config.yaml
arch: "preact_resnet"
model: "image classifier"
dataset: "rosettes with rotational symmetry"
train_examples: 195000
image_size: 24
crop_scale_min: 0.8
horizontal_flip: false
translate: 0.12
targets: ["palette"]
num_classes: 7
norm: "batchnorm"
hidden_act: "relu"
depths: [4, 7, 7]
kernel_size: 3
stem: "single"
avg_pool_shortcut: true
widths: [64, 128, 256]
mixing: "cutmix"
label_smoothing: 0.1
loss: "cross_entropy"
init: "xavier_uniform"
residual_init: "none"
optimizer: "normuon"
muon_scale: "original"
learning_rate: 0.0095
momentum: 0.98
nesterov: true
orthogonalizer: "polar_express"
adamw_lr_other_params: 0.0012
ema_decay: 0.995
max_steps: 20500
batch_size: 128
epochs: 13.5
lr_schedule: "cosine"
final_lr_fraction: 0.1
warmup_steps: 1020
weight_decay: 0.006
adamw_weight_decay_other_params: 0.05
Rows from block 14 of a small image classifier, named by matrix and row number. Rows with one number belong to one channel. Each number is 128 + 32 x the weight over its row's rms, rounded and kept within 0 to 255. All counts start at 0. After the name is the row's rms in percent of the matrix's.
After each channel's rows are labels from the 100 images, of 14976, where the channel reaches its highest value: "responds to" is what is common among them. Only what is clearly more common there than usual is listed. The data: rosettes with rotational symmetry. In brackets: how many of the 100, against the usual share in percent.
# convs0: first 3x3 conv (model.blocks.14.convs.0.weight, 256x256x3x3, each kernel summed), inputs 0-255
# convs1: second 3x3 conv (model.blocks.14.convs.1.weight, 256x256x3x3, transposed, each kernel summed), outputs 0-255

convs0.214 091 [146 216 135 162 106 150  80 141 153 134 119 154  91 150 151 158 179 166 165 119 190 119  99 137 143 136 157  37 110  98 122 153 150 154 129 156 103  83 136 141 149  84 147 152  96  98 128 100  62 117  33 126 152 103 140  85 123 223 123 146 115 165  97 171 159 123 114  97 123 128 103  87 130 137 100 144 130 153 116 119 112  92 173 145 145 147 112  66  90 135 107  96 142 146 135 130 133 149 131 108 146  69 119 150 125 143 147 139  53  85 126  86 139 146 114 116 115 149 106  29 141 128 127 117 125 151 163  97 131 134 137 170  61 135  74 113  87  88  95 122 191 142  60  76 150  91 118 126 120 139 124 137 128 115  97 129  98  99 193 107 130  91 117 123 172 152  59 119  82 155 127 163  91 114 120 101 125 114 158 146 103  89 145 122 137  88 154 107 132 102 112 131 135 136 105 108 121 137 134 127  88 189 101  67 136 131 146 121  86 161  68 112 111 121 106 109  56 122  77  95 105 106 159 105 162  72 207 142 153 102 170  98  98 137  85 149 132  96 102 127 136 125 132 133  87 146 127  88 126  45 118  68 150  51  68 139]
convs1.214 112 [106 171 152 124 126 130 155 138 116 153 138 157 160 112 149 127 104 134  97 153 140 128 133 112  59 103  86  31 138 175 106  58 160 175 103  88 161 125 121  41 174 146 124  91 185 112 144 151 171 146 161 134 139 123  81  70 104 121 112 135 129 146 127 101 138 146 133 167 138 102 126 172 156 141 121 197 124 104 117 123 109 158 116 137  93  93 174 215 131 123 151 110 126 101 153 126 118 135 134 159 172 120 102 139 133  90 151  97 173 186  64 118 165 148 122 127 123 146  70 190 137 141 138 133 117 122 152 143 115 164 152 137 193 148 135 152 154 166 128 166 128 152 187 123 126 118 110 131 122 147 179  97 161  75  44 155 124 160  95 149 130  48 133  79 123 173 230 137 111  74 156  98  94 202  88 126  81 101  95  97 100 131 129 129 177 102  94 107 126 182 138 110 118 231 127 114 175 118  95  95 123 128 111 131 151 113  97 128 168 156 138  74 142 186  86 138  67 131 152  92  60 121 139 113 124 146  89 157 112 125 135 138 126 163 142 140 109 130 109 103 146 110 142 165 120 119 164  72 150 104 144 157 103  72 154 142]
responds to: warm (58 vs 13.9); vivid (34 vs 14.7)

convs0.162 087 [170 100 170 139 110 165  98 102 144 153 157  96 134 136 115 155  88 125 104  81 133 108 107 130 143 147  91 112  66 159 102 140 117 112 109 157  85 177 120  88 110 156 162 108 109  40  92 133 151 141 144 166  99 113  86 112 133 123 132  47 111 133 135  69 149  87 129  90 121 105 172 136 168 109 138 168  86  97 152 116 102 103 146 149 157 146 144  98 133 110  90 255 168 103 152 126 145 134 205 162 251 129 115 130 182 139 127 163  86 137 130 115  91 160  99 206 114  79 123  89 141 126 122 132 155 134 132  87 150 112 196 152 109 131 168 137 183 141 180 136 136 106 109 103 131  97 163 144 136 131 152 137 135 140  96 185 126  63 148 188 178 110 125 114 139 130  57 145 126  79  95 153 108 127 145  88  76 129 126 126 100 116 127 138 131 149 105  76 125  73 120 102 154 117 170 115 143 143  90 157 138 102 109 123  87 147  79 102 115 104  94  78  56  53 146 135 152 132 100  70 112 155  78 114 116 134 117 113 135 129 124 126 151  71  71 104 114  55 110 122 126 128 141 134 133 178 135 151  97 121 146  97 101 133 161 155]
convs1.162 095 [142 137 108 111 112 117 100 105 110 143 126  84 144 120 132 157 189  82 142 105 132  85 162 127 127 137 132 112 152  82 118  64 155  78  77 108 139  74 178 115 105  93 158 121  71 115  74 146  88 173 127 121 147 112 142 165  66  97 117  83  36 171 115 156 115 155  91  80 149 144 144 138 113 117 128 143 169 167 138 123 119 135 173 104  70 132  76 166 147 103 192 148  88  71 107  87 163 118 164 151   2  83 132 136 107 130 141  95 132 108 135 131 136  82 101 152 158 114 146  91 132 115 119 138  97 118 154 163 174  60  95 198 141 134  31 111 155 172  80 109 123 153 149 159 121 122 115 135 102 120 163 126 168 135 157 123 130 135 119 110 119 126 143 113 124 140 121 167 121 163 122 109 177 145 115  66 168 162  89 110  81 143 110 100 148  84  78 156  99 162 164 136 101  61 104 135 183 134  85  85 110 159 116  93  95 142 189 127 113 120 103 134 148 158 102 172 126 102 119 185 162 128 152 145  73 127  91 150  86 172 152 140 133  87 121 129 134 131 140 101 107  89 168 115 115 107  82 119 104 122 128 192  67 174  60 145]
responds to: cool (100 vs 14.5)

convs0.126 088 [ 96  68 144 151 160 115  93 176 160 110  89 157 135 113 154 134 147 170 158 134 156 150 107 113 151 167 161 171 129 213 131 196  65 107 145 147 114 153 156 128  77 110 142 174 126 127 138 145 160  33 136 130 163  85 180 160 174 136 108  73 110 141 129 209 151 100 166 123 150 157 124 136 151 155 179 116 103 193 129 130 160 162 125 115 162  35  35 165 123 130 122 101 115 161 119  98 149  98 138 131 118 164 186 117 149 108 155 119 122 165 154 113 194 147 130 156 129 127  81 222 150 173 140 145 137 106 195 139 140  94  80 184 101 179 113  91 136 141 188 135  82 131  80 102  98 172 140 100 179 169 134 133 169 186 123 122  98 132 104 177 129 149 105 120 187 168  45 126 147 124 137 105 110  93 136 116 139 150  91 176 174  85 152 167  99 135 141 129 166 123 145 149 135 160 161 100 134 149 181 141 127 122 113 132 156 128 123 167 166 153 126 119 142 181 117 164 166 108 134 109 127 143 164 152 119  33 130 120 126 120 120 121 154 129 156 152 174 124 156 137 109 166 153 122 154  99 103 105  97 124 140 105 114 105 118 166]
convs1.126 104 [183 114 116 138 123 124 185 172 144 137 173 102 134 138  92 162 172 114 146 145 182 102  92 178 150 115  84 135 157  80 108  96 155 141 124 126 133 152 199  68 136  72  87 153 107 111  89 161 136 170 127 128 129  97 121 105 132  56  79 162 145  93 137 113 116 195 102 137 115 114  87 122  83 147 176 109 133  77 129 172  69 122 153 148 115 107 115 136 115  83  98 191 108 167 182 167 120 124 121 139 166 137 178 130 123 138  83 105 112 105 166 152 111 117 154 165 140 164 124 108 177 144 100  89 124 192 110 115 146 133 123 135 126  82  95 133 104 143 160 174 129 136 176 104 137  83  33 128 133 120 161 107 168  33 147 167 113 188 147 132 131 114  86  93  42 118 165 147 114 111 158 126 100 120 107 149 132 149 138 102 118 117 152  77 132 137 132 105  96 137 133 118  84  81 144 121 158  65  82  67 119 130  96 156 122  95 128  67  51 173 179 121 161 136 180 139 113 107  88 116 145  98 153 142 112  86 114 176 171 158 122 124 150 143  69 159 119 212 166 110  72 112 155 154 124 131  92 125 148 136 106 195 117 153 164 129]
responds to: earthy (86 vs 14.1)

convs0.233 099 [148 105 130 127 128  99 113 108 162 149 148 105 130 142 107 102  97 130 166 113 154  75 124  91  69 127 121  99 108 129  60 124 144 119 105 147  91  93 163 163 125 165 128 127 137  87 147 144  65  84 107 112 106 124 135 107 104  90 145 108 131 116 104 137 169  76 143 105 125  97 110 136 203  86 147 104 113 117 145 104  97 134 126 128  99 115 146  96  83  48  79  95 136 127 143  76 121 186 157  79  96 133 140 198 125 110 188 141 136  91 138 105 156 140 135 141  92 127  95 112 137 109 162 134 144 143 110  84  91 131 131 136  90 121 119 114 101 150 146 128 105 127 136  94 157 119 122   0 140 127 104  95 125 127 104 101  81 151 124 114 150 117 169  10 150 131 101 130  59 119 129 163 129 178 163 114   5 143 172 143 131 140 126  85  93 149 123  80 148  96 119 127 100 130 156 125 162 139  82 161 143 119 190 141  73 155 144 134 121 153 134  95 153  72  80  90 152  97 125 142 125 117 112 103 130 130 100 147 131  77  91 148 187 159 115 160 168 141 139 105 145 137 110 108 141 132 153 123 100  58 119 112  78  72 123 140]
convs1.233 106 [118 136 159 100 164 152 106 174 122 154 150  74 120 107 130 134 146 145 128 121 128 142 163 144 156 202 129 148 105 158 110 175 106 146 144 113 121 127 152 104 130 117 108 119   0 145 133 156 151 148 206 119 165 113  75 130 111 100 100 162 124 137 105 165 102 132 142 137  37 123 184  66  37 162 153 151 120 123  62 130 120  94  90  90 115  99 150  99 151 189 168 156  93 116 122 160 106  70  97 171 162 136 124  96 156 138  83 164 140 105 113 156 113 129 111 142 110  96 102 159 124 177  76 102 113 132 178 136 136  57 121 154 188 126 157 169 135 106 126 142 153 114 143 113 131 168  77   0 118  99 126  88 133 135 100 139 104 157 134 117 137 153  85 104 100 175 137 126 159 114 132 156 140 149 106 126 179 132 139  86  90 122 116 163 130 108 138  96 113 134 122 132  76 152 133 154 149 110  77 131 119 129 154 142 116 118  70 131 145  67 157 110 122 155 113 105 126 152 105 141  58 136 130 118 195 161 151 115 116  70 126 122 113 149  92 161 111 128 158 161 107 183 127 142 123 119  18 145 112 156 100 145 122 140 163 197]
responds to: cool (36 vs 14.5)

convs0.245 104 [132 126 111 136  89  99 101  88  63  91 122 130 158 133 159  89 131  96  96 102 133 174 185 130  99 148  99 114 150 101 148 218 138 146 145 112 167 189  82 125  90 178 138 110 168 149 167 101 130 154 153 147 146  91 145 152 175 120 161 146 140  99 145 104 102 155  59 142 172 111 168 117  92 127  84 138 116 100 116 133 187 175  68 125 126  92 161 141 138 165  70 134 109 166 162 151 122 146 128 133 129 170  70 105 153 153 146 148 116 163 100 123 135 154 112 120 103 115 103  76   0 192 118 126 146 162 170 121 133 106 125  98 128 101 139 128 156 124 100 159 128 113 123 141 182 123 123 165  91 112 120 139 156 119 127 141 113  89 134 138  94 145  87 132 106 193 172 159 153 181 198 106 145 103 100  91 159 142 150 118 141 185 116  90 104 149 128 108 124 154 153 100 106 158 121 121 177 102 141 124 141 128  83  79  97 114 105 124  97  64  75 167  78 125 126 128 155 158 145 114  65 118 104 130 154 128 155 130 101 142   0 118 117 144 116  59  99 106 102 115 116 144  32 145 108 106 128 122 117 196 149 125 100 146 138 124]
convs1.245 097 [139 123 202 126 118  74 158 182 128 102 180 148 116  58 107 138 154 118 171 112 111  12 117 149 199 115 168 107 142 162 118  12 148 143 127 133 110  45 128  69  82 128 137 120  97 159 131 228 114 131  99 108 131 150 103 127  69 115 124  79  74 166 173 117 107 124 106 195 115 152 128 101  98 113  86 114  96 169 137 135 146 117 117 112  57 111 162  99 148 116 205 102 130 129  92 155 107 142  92 148 161 152 130 140 130  89 113  37 121 131 162 174 126  91 108 135 140 105  79 191 137 126 134  95  98 133  94 152 121 119 153 164 128 105 154 131  94 151 117 102 149 165 123 145 119 152 133 133 143 118 151 139 105 146  98 180 158 130 134 128 126 125 175 152 189  92 120 153 125  87  76 105 137 128 137  86 130 114 148 206  64  78 122 161 136 107 101 122 154 148  99 103 157  88 109 101 157 137 132 114 142 132 146 131 110  78 128  91 165 118 188 174 174 125 138 132 157 117  93 148 123 120 123 155 124 125 171 102 128 121 201 117 169 109  83 131 155  97 117 117 172  68 125 106  90 144 123 107  98  72 103 145 109 104  99 136]
responds to: warm (39 vs 13.9); pastel (39 vs 14.2)

convs0.35 092 [ 87 160 171 103 178 108  83 196 132 124 142 108 131 143 103 157 151  97  94 172 106 223 100  67  87 132 143 151 113 106 123 255  91 143 125 154 112 112  80  86 151 119  86 121 143 124 129 166 117 146 140 108 124 116 136 123 173 112 142 146 162  83 131 133 164  94 132 116 160 249  98  97 168 155 173 153 154  91 114  83 145 100  88 130 170  64 139 113 107 104  93 176 115 122 107 108 146 126 155 162 136 116 110  84 134  98 212 137  95 138 140 127 126 129 162 134 135 141 125 191 161 122 146 115 151 154 162 161 102 124 149 143 123  66 163  94 122  66 181 162 122 133 180 106  87 151  89 131 139 150 120  95  63 153 124 140 161 118 156 115 124 153 124 111 108  65 146 101 122 126 129 175 121 148 105 189 119 157 149 117 217 156 110  79  61 114  83 138 127 132 133 194  99 160 119  99 114 124 172  78 152 175 149 192 115 106 128 157 126 129 153 138 136 126 129 109  79 127 178 140 165 140 145 100  79 137 137 168 138 122  74 110 122 146 121 135 109 149 113 166 108 142 159 132 182 169 121 143 146 113 117  62 121  88 135 126]
convs1.35 108 [247 129 120 123 171 122 158 117 147  95  86 128 135 121 106 137  69 112 135 109 113  58 125  97  60 138  46 121 153 138 128 154 136 148 139 151 168 141 216 186  96 136  14 144 159 123 134 129 102 149  90  90 111 120 116 130 131 140 142 128 135 156 160 138 113 101 135 123 106 116  99 106  87  96 140 104 110 177  94 103 138 128 163 143  66 126 114 137 173 139 131 124 133 153 135  92 116 132 112 143 122 109 143 182  86 129 112  96 156 119 118 146 136 131 170 138 162 135  58 165 170 105 128 114 127  80 106 152 127 136 150 121 149 126 144 141 155 131 164 199 172 121 167  98 168 124 125  98 154 150 122 110 145 131 162 126 153 165 126 159 104  97 148 111 123 153 127 124 112 114 129 118  96 154 108  98  91 139 156 146 112 141 137  18 113 154 158 137 100 130 107 115 162  64 125 146 116 165 123  73 151 115 141 130 159 108 149 120 130 134 140 127 229  77 115 117 148 128  78 120 182 104 124 119 136 124 123 141 155 111 190 163 115 170 117 171 197 255 120  75 153 142 185 122 118 129 122 155 139 148 124 135 113 162  99 154]
responds to: earthy (84 vs 14.1); three-fold (45 vs 12.1)

convs0.94 083 [114 116 156 117  85  95 148 134 145 132 127  89 143  46 113 165 146 156 131 114  91 158 140  94 128 148 153 114 195  93 153 157 134 126 146 115  90  48  86 157 131  82 153 156  98 146 156 102 114 115 139 136 125  76  98 128 111  99 135 105 148 106 158 113 155 124  91 141 149 167  95 179  65 108 136 139 137 123 102  49 121 137 135  89 123 146 173 191  71 149 104 113 143 151 197 133  75 149 162 162 178 148 162 153 166 102 148 116 131 184  81 126 165 143 134 134  88 138 159  81 131 155 160 138 157  86 126  70 197 152 140 123 165 159 124 149 168  82 122 130 176 142 207 144 138  65 114 150 138 108 143 133 170 149 139 122 133 151 152 101 193 112 128 132  56 110 191 145  65  81 139 156  75 146 110 121 106 178 106 134  64 110 143 148  85  59 174 154 114  97  92 101 133 151 160 125 150 138 171 134 120 110 169 117 112  56 109 100 161  67 113 124 126 152 111 133 145 121 150  98 121 131  85 157 104  89 114 120 139 158  98 147 144  91 104 158  45 101 173 124 164  92  80 117 106 123 158  85  54 182 118 117  94  70 119 132]
convs1.94 092 [ 96 133  95 136 130 105 156 176 123  83  84 125 112 103  98  52 131  88 132 133 130 118 188 161 151  75 115 131 173 132  51 139 129 165 162 137  83  66 132  79 130 142 126 136 148  46  98 170 156 141 139 152 147 138 177 149 104 134  76 177  68 120  79 123  23 152 110 132  88 150 108 160 101 143 155 110  93 104 169 110 135 168 119 188 100 144 105 157 183 113 152 127 112  78  51 122  98  95  78 133 164  97 116 155 143 113 168  89 151 170 114 151 112 172 121 161 109  91  93 179 157 102 147 203 146 132  28 138  91  86  86 113 120 124 175 108 114 165 155 121 128  90  52 107 126 149 129 111 128  88  95 115  91 112 109 117  73 114 130  83 128 110 182 124 133 125 103 151  66 141 119 110 134 122 138 109 144 117 152 156  94 139 112 179 129 211 112 144 151  88 157 131 128 159  76 164  98 140 141 137 126  91 137 119 132 130 191 136 143  97 150 118  99 109 103 111 156 173 102 160 137 160 159 168 122 132 161 142 129 143 118 114 202 118 103 122 118 160 117 100  64 144 116  73 109 147 132 142 139 135 117 114 178  62 130  79]
responds to: cool (53 vs 14.5)

convs0.99 089 [166 113 139 105 128 134  60 109 195 112 146 150 138 176 118 108 130 117 127  79 139  77 178  49  62 172 107 128 150 124 128 107 109 153 122 138 120  64 107  60 114 103  84 109 198 179 142 146 132 127  74  93 166 140 114 130 165 117 121 101 130 108 129 118 141 148 127 110 160 105 132  92 107 106 177  87 165 108 111  79 142 152 105 161 181  38 128 131 105  91  97 163 134 110 155 169 164 105 142 173 145 146 144 110  88 104 149 163 115 122 138  58 109 160 100 136 122 134  83  96 147 188 131  67 133 136 119 141  75 106 141 120 120  54  89  90 119 169 174 147 115 106 110 106 100 168 113 155 121 114 107  84  89 144  86 104 148 135 170  32 101 117 151  68 146 143  61 193 188 128 110  93 170 143 112 100 107 155 183 120 158  67 165 108  96 142 114 106 142 102 149 141  80 152 130 133 152 130  84 142 123 146 144 170  88 106 117 143 156 113 104 104  84  93 149 127 108 191 115  85 145 119 110 122  80 147 108 128 116  85 124 133 109 107  65 177  98 107 132 176 180 147 167 128 165  89 194 132 144  90 116 100 114  85 135  79]
convs1.99 097 [126 166 123 144 160  61 146 109 118  88  64 117 111  93 121 155 141 106 153 187 139 175 142  92 153 177 125  85 110 137 110 181 143 111 120 119  79  50 234 144 145  93  49 152  90 111 121 148 119 128 188 125  96 132 123 156 165 157 130 191 106 107 125 139  99 142 175 151 120 131 110 110 142 142 116 154  76 187 121 135 139  66 135 126 143  94 106 101 143  57 179 143 140 110  82 141 109  92 126 114 106 125 114  81 137 113 104 122 171 168 116  97 111  91 147 131 107 132  71 126 126 161 106 103 168 119 111 131 112 139 110 131 148 156 137 115 101  83  82 171 103 154  69 112 122 163 105  84 115 102 118 122 189 144  87 136 111 127 122  25 189 152 154  59 103 132 137 139  91 109 153 105 170 106 145  77 122 144 164 116 155 111 130 138 145  90 159 111 121 146  68 124  77 150 149 183 104 154  63 168 138 137 141 145 179 108 114 150 121 129 162 168 163 144 120 105 124 143 114 170  67 128 114  96 123 138 203 166 123   4 149 156 152 135  89 149 169 148 137 112  91 160 132 106 134 181  81  89 124 137 132  87 157 151 125 136]
responds to: cool (78 vs 14.5)

convs0.212 096 [ 57 100 165 120  86 119  68 162 172 161 162 114 152 111 136 146  44  78 145  80 146 150 141 118  98 150 130  62 122 161 113 124 130 102 152 127 126 186 108 132 177 158  87 132 100  91 181 152  91 109 120  88 109 141  95 151 123 132  63 134 160 121 115 108 152 133  85 129 137 106 118 162 153 137 168 184 182 147 140 109  80 100 101 169 176  88  83 136 134  94 157 205 155 124 125 142 124 161 191 111 120  51 100  67 108  95 131  91  95 133  56 113 131 158 118 157 126 130 129 181  87 112 119 121 123  78 117 110 138 127 134 160 126 124 106 163 123  87   9  73 110 104 131 106 147 147 153 141 105 152  98 123 133 109 120 125 135 135 108 147 158 159 119 147 143 102  93 153  57 112 188 142 152 148  96  70 110 132 110  76 113 139 128 113 145 120 165 133  89 121 226 124 119 113 121 182 142 124 122 138 133 142 212 142  72 123  99 149 151 134  55 163 116 116  92 130 103 144 147 128 140 157  32  88 146 160 112 142 112 120 113 157 105 134 159 166  66  66 137 141 151 133 128 133 165 129  98 197 106 126 148 129 148 156 149 104]
convs1.212 084 [185 133 120 107 128 106 146 116  95 109 112 121 122 114 135 101 189  74 130 100 128 121 103 106 146 141 121 159  95  79 231 145 147 138  88 176 203 109 170 114 119  96 167 132 115 113  87  40 166 125 145 132 127 132 147 128 139 148 134 156  96  69  89 135 137 134  96 125  82 174  81 100 146 111 147 110 100 143 140 100  82 128 137 126 131 148 118 144  93 136  77 156 128 138 129  94 131 126  92 125  64  87 155 179  95 143 127 180 180  73 163 129 118 155  89 168 169  98 140   4 131 174 110 127 178  86 157 146 155  55 161 132 125 156 123  93 102 136 166 151 114 141 137 136 142 127 119 104 135 106  79  75 103 144 100 148  88  81 195  73  77 109  96 102 143 149 124 169 136 109  58 133 158 100 136 144 130 153 117  66 160 162 141 168 133 115 116 150  65  72  87 132 107 159 119  83 154 136  87 127  99 134  59 127 152 241 133 148 108 138 174 126 162 127 133 132 169 142 112 122 121 127 135 164 176 128 141 108 141 112 134  91 146 169 108 113 187  81 106  89 141 156 167 124 107 127 147 126 164  90 124 166  96  99  87 125]
responds to: cool (99 vs 14.5)

convs0.25 096 [162 174 107 162 131 116 106 125 142 145 133  79  83 104 105  86 120 186 158 151 122 118 128  61 142 114 100 130 171 115 191 158 168 166 145 112 136  64  70 138 108  62  76 133  72 113 138 127 115 157  86 204 142  99 124 148 135  72  71  78 138 105 147 144 137 152 125 158 146 255 149 119 159 151  99 130 166 109 117  90 121  91 163  80 121 113 183  85 106 153  61 142 136 114  65 157  91  99 127  96 151 160 102 149 102  68 130 102 142 105 187 117 137 109 128 146 117 124 150  83 107  87 136 137 125  93  96 158 131 163 126  96 145 141 101 165 116  45 108 137 122 119 162 220 105 152 156 150 143  98 150 134 118 100 122  69 102 128 147 135 120 173 137 157 146 120 117 153 166 128 101 111 134 100 144  65 214 115  95  87 140 122 120 127 180 130 157 139 112 120 105 144  31 119 165 149 128 145 151 123  84 111 128 132 109 112 118 114 154  62 124 152 114 116 152  88  93  66  42 137  61 124 154  82 127  96 113 149 120  75 152 152 116 128 129 100 108 105  91 128 131 140 115 161  87 132 132 124 100 109  77 127 153  98 112 123]
convs1.25 105 [ 90 149 176 160 120 160 164 123 152 121 130 109 129 103 140 112 108  99 137  86 136 119 148  89  95 185 187  90 120 128 123 132 147 184  95 117 111  63  52  77 123 131 136 111 145 162 135 116 150 134 131 134 145 128  94 130 169  66 198 132 108 149 135 127 126 122 124 123 148  87 114  69  67 121  73 140  45 122 141 112 130 128 149 117 153 144 164 124 102 156  89 127 143  84 178 151 166 157 127 135 142 145 108  99 141 108 112 145 156 158 109 163 145 119 109 152 167 110  78 138 142 137 122  73 145 140  93 155 143 174 109  89 186 129 163  94 177  54  90 145 159  90 133  56 201 133 162  94 160  66 132  97 117 189 162  83 153 189 116 179 160  90 124 140 132 194 148 114  56 144 141 131 183 100 139 145 186 132 145  60 121 180 114 143 176 175 160 137 112 160 161  98 162 127  95 106 192 160 120  87 174 112 138 156 144 125 175  79 166  86 176 106 140 120  86 108 135 185 154 120 167 104 109 108 113 123 144 121 133 117 165  94 148 133  99 146 185 123 111  95 126 127 168 121 121 153  31  93  85 130 128  97  92 115 104 102]
responds to: warm (77 vs 13.9)

convs0.183 103 [123 158 109 177 122 138 133 120 190 142 123 144 117 151 139  26 120 186 122  86 172 126  87 120  65 103 153 145  93  99 196 127 161 124 183 126 122  89 109 147 152 140 177  92 130 110  88 140 132 162  67 132 154 133 140  76 166 124 167 123 106 123 111  83 136  68 101  98 108 216 142 105 137 113  80 155 169  63 126 121 126 113 133 114 154 119 162  90 118 115  65 182 121 174 109  80 151 171 135 156 110 179 117 157 111  80 142 175  62 120 126 138 106  95 145 128 131 138 117 132 148 157  88 124  99 145 175 124  69 130 136 141 104 135  82 155  75 124 203 154  94 102 100 117 123 100 151 135 157 186 102 154 103 195 144 127 103 153 184  58  99 124 126 127 166 111  63 134 150 155 126 139  92 125 161 121 134 115 139 116 126 156 100  89 112  62 145  80 143 115 137 169  82  98  94 157 121 147 186 141 156 125 154  76  92 128 156 118 146 156 103 109 108 136 135 115  78 169 155 125 115 184 179 133 131 178 154  86 110 120 173 188 134  10 142 115 116  97 105  68 117 115 128 117 124 146 167 115 120 157 123 111 105 113  94 158]
convs1.183 087 [131 166 162 107 111  82 160 101 140 177 165 137 129 192 182 157  88 172 154 142 137 146 158 106 133 158 109  82 144 111 156 113 122 122  80 112 176 137  73 142  71 170 156 105  98  77 125 109 105 166  85 153 122  90 117  97 113 102 111  95 178 120  94  97 147 146 144 147  70 150 140  91 144 149 104 121  93 106  54 170  81 128 103  96 140 130 210  94 128 140  55 120 135 136 199 144  58 226 142  87 126 174 124 145 107 107  93 140 121 159 129 125 110  83 143 126 120 100  99 113 111  91 134 165 152 139 136 161 105 127 111  96 146 106 194 110 184 133 114 153  91  90 233  83 171  99 138 154 158  90  86  97 123 112 113  86 142 148  55 187 122  80 136  94  79 146 121 139 112  47 148 161 120 159 117 172 139 109 117  80 113 100  93 159 137 145 142 119 123 106 115  57 140 167 139  97 163  98 144 120  71  89  95 141 138 103 113 129 167 117 168  41 105  73 132 120  99 133 130  85 122 132  88 141 138 144 154 111 126 126  96 100 108 121 167 100 144 101 108 124 107  77 159 156 113 114 149 145 108 143 129 147 127  92  81 168]
responds to: warm (95 vs 13.9)

convs0.240 085 [ 85 150 100 112 129 142 140 138 142 137 140 121 138 163 105 140 114 130 159 166 151 148 136  69  87 194 154  83 155 157 137 208 127 127 136  94 120 142 131 111 184 148  96 170 148 138 177 153 119 155 155 128 103 140 167  93 150 114 126 156 121 132 125 165 107 116 109 108 133 129 131 101 128 194 152 131 137 162 118 163 184 130 141  81  68  29 139  75  84 175 143  62  95 132 167 116 140 124  87 132 138 199 109  91 125  92 144 129 167 131 152  60 133 121 147 155  91 138  64  74 226 164 170  84 110  87 113 114 196 117 154 119 166  45 121  85  98 121  82  99 106  92 153 148  94 167 105 111 179  74 113  83 118 141  74 118 125 134 138 109 177 138 125  89 105  98 134 132  93  94 171 146  97  90  96 114 142 120 119 166 164 135  95 141 137 131 131  98 126 136 100 139 192 123 118  78 122 125 145 135 158 140 161 147 176 130 197 147 103 165 173 122 158 150 160 148 145 138  89 178 135 102  78 159  26 190 130 196 106 129 109 100 140 149  91 117 147 144  95 153 123 170 191 151 145 100 134 123 107  83 130 147 111 126 123 113]
convs1.240 103 [ 94 139 149 150 136 114 141 128 126 108 104  94 108  86  77 143 152  76 154 115 127  84 145 144 130 122 131 160 138 170  58 116 151 106 144 188  93 116 129 156 139  73  18 123 110 126 120 165 122 103 110 116 125 144 152 121 129 141 144 145 128 135 117 136  39 141 135 141 118 158  91 138  94 121 160 114 118 106  59 113  63 166 150 125  96 110  92 118 132  45 143 140 154 156 136 120 113  53 111 144 167  92 104 128 120 108 138  76 155 152  97 163 110 105 146 141 109 116  30 255 169 146 122 111 130 125  93 123 126 113 123  99 168  87 180 105 133 112 113 160 132  78 127 101 154 142 104  98 122 123 129  61 160 132 106 128 138 118  97  53  99 122 109  89 102 159 178 126  63 111 161  38 116 137 142 112  99 116 141 159 105 118 162 107 143 129 147 164 121 153 112 119 110 132 113 121 127  81 110  98 161 113 128 107 150  83 116 162 135 130 151 164 169  93 116 144 118 102 153 110  92  99 140  98 133 116 134  84 173 110 145  96 139 132  21 196 131 229 140 138 124 140 138 132 116 162  65 206 106 132  90 114 163 126 161  84]
responds to: earthy (90 vs 14.1); three-fold (29 vs 12.1)

convs0.44 118 [131  88 157 127 160  90  84 150 132 146  20 148  80 140 109 160  76 139 174 149  69 140  95 125 124  72 150  92 143  91 130 169 126 183 146 112 142  85 157 139 137 160 140 127 105 123  95 121  85  13  71  93 119 112 124 135 132  86  65 145  99 183 176 130 145  91  40 130 125  72 106  89  89 122 102 125 131 155 180 144 155 131 168  71 123  77  41 122  85 143 153 116 157 108  91 118 168 126 121 109 126 146 129 152 116 105  88 116 173 109 109 141 183 115 187 104 126 135 135  81 135 122 142 117 130 111 151 117  93 163 156 166 120  91 146  95 153 128 144 137 131 130 102 168 135 154 128 141 111 127 147 100 107 151  68 144 152 114  99 123 168 118 145 126 182 111 125 103  98 114 139 118 148 126 139 125 104 126 165 136 122 130 111 128  73 100  95  95 113 112  96 143 140 146  99  50 120  97 145 116 145 101 148  79 135 140 102 129  64 112  91 157 138 197 160 166 127 132 114 143 109 136 138 103 116   0 128 189 145 138  63  99 164 172 125 103 130 174 150 146 133 112 169 152 149  94 146  96 136 104 117 135 158  61  81 119]
convs1.44 116 [112  70  63 118  96 125 200 139  99 115 164 114 139 112 140 102 110 116 103  73 130 135  98 152 150 101 115 161 121 114  91 120 109 139 149 109 115 151 121 142 221 127 129 114 125 143 147 114 123  99 129  85 133  96 108 115 112 171 156 122 167 103 114 161  73 125  98 100 148 179 153 151 169 176 114 106 137 129  93 155 153 131 130 125 105 148  84 158 146 165 104  99 150 156 196  90  81  76 129 117 192 158 144 112 118 170 196 173 130 101 148 124 113 172 160 113 131 164  94 205 155 123 144 142 112 117 135 166 169 176 129 112 116 103 131  92  75 108 130  84 124 115 182  89 170 156 106 152  99  99 139 102 121  54 170 142 122 114 153 138 101 121 135 206  98 208 110  73 116 144 153 176 120 132  87 192 110 142 132  81 124  89 188 137  66 179 128 184 149 152 142  65 135 122 147 131 148 160 151 115 118 156 123 141 144 131 161 140   6 161 158 154 134  78  87  89 157 119 187 100 150 137 127 204 140  70 101 115  92 159 141 112  88 144 139 125 143 169  68 120 176 140 162 110 133 144 109 139 153 143 107 168  91  99 157 157]
responds to: cool (87 vs 14.5)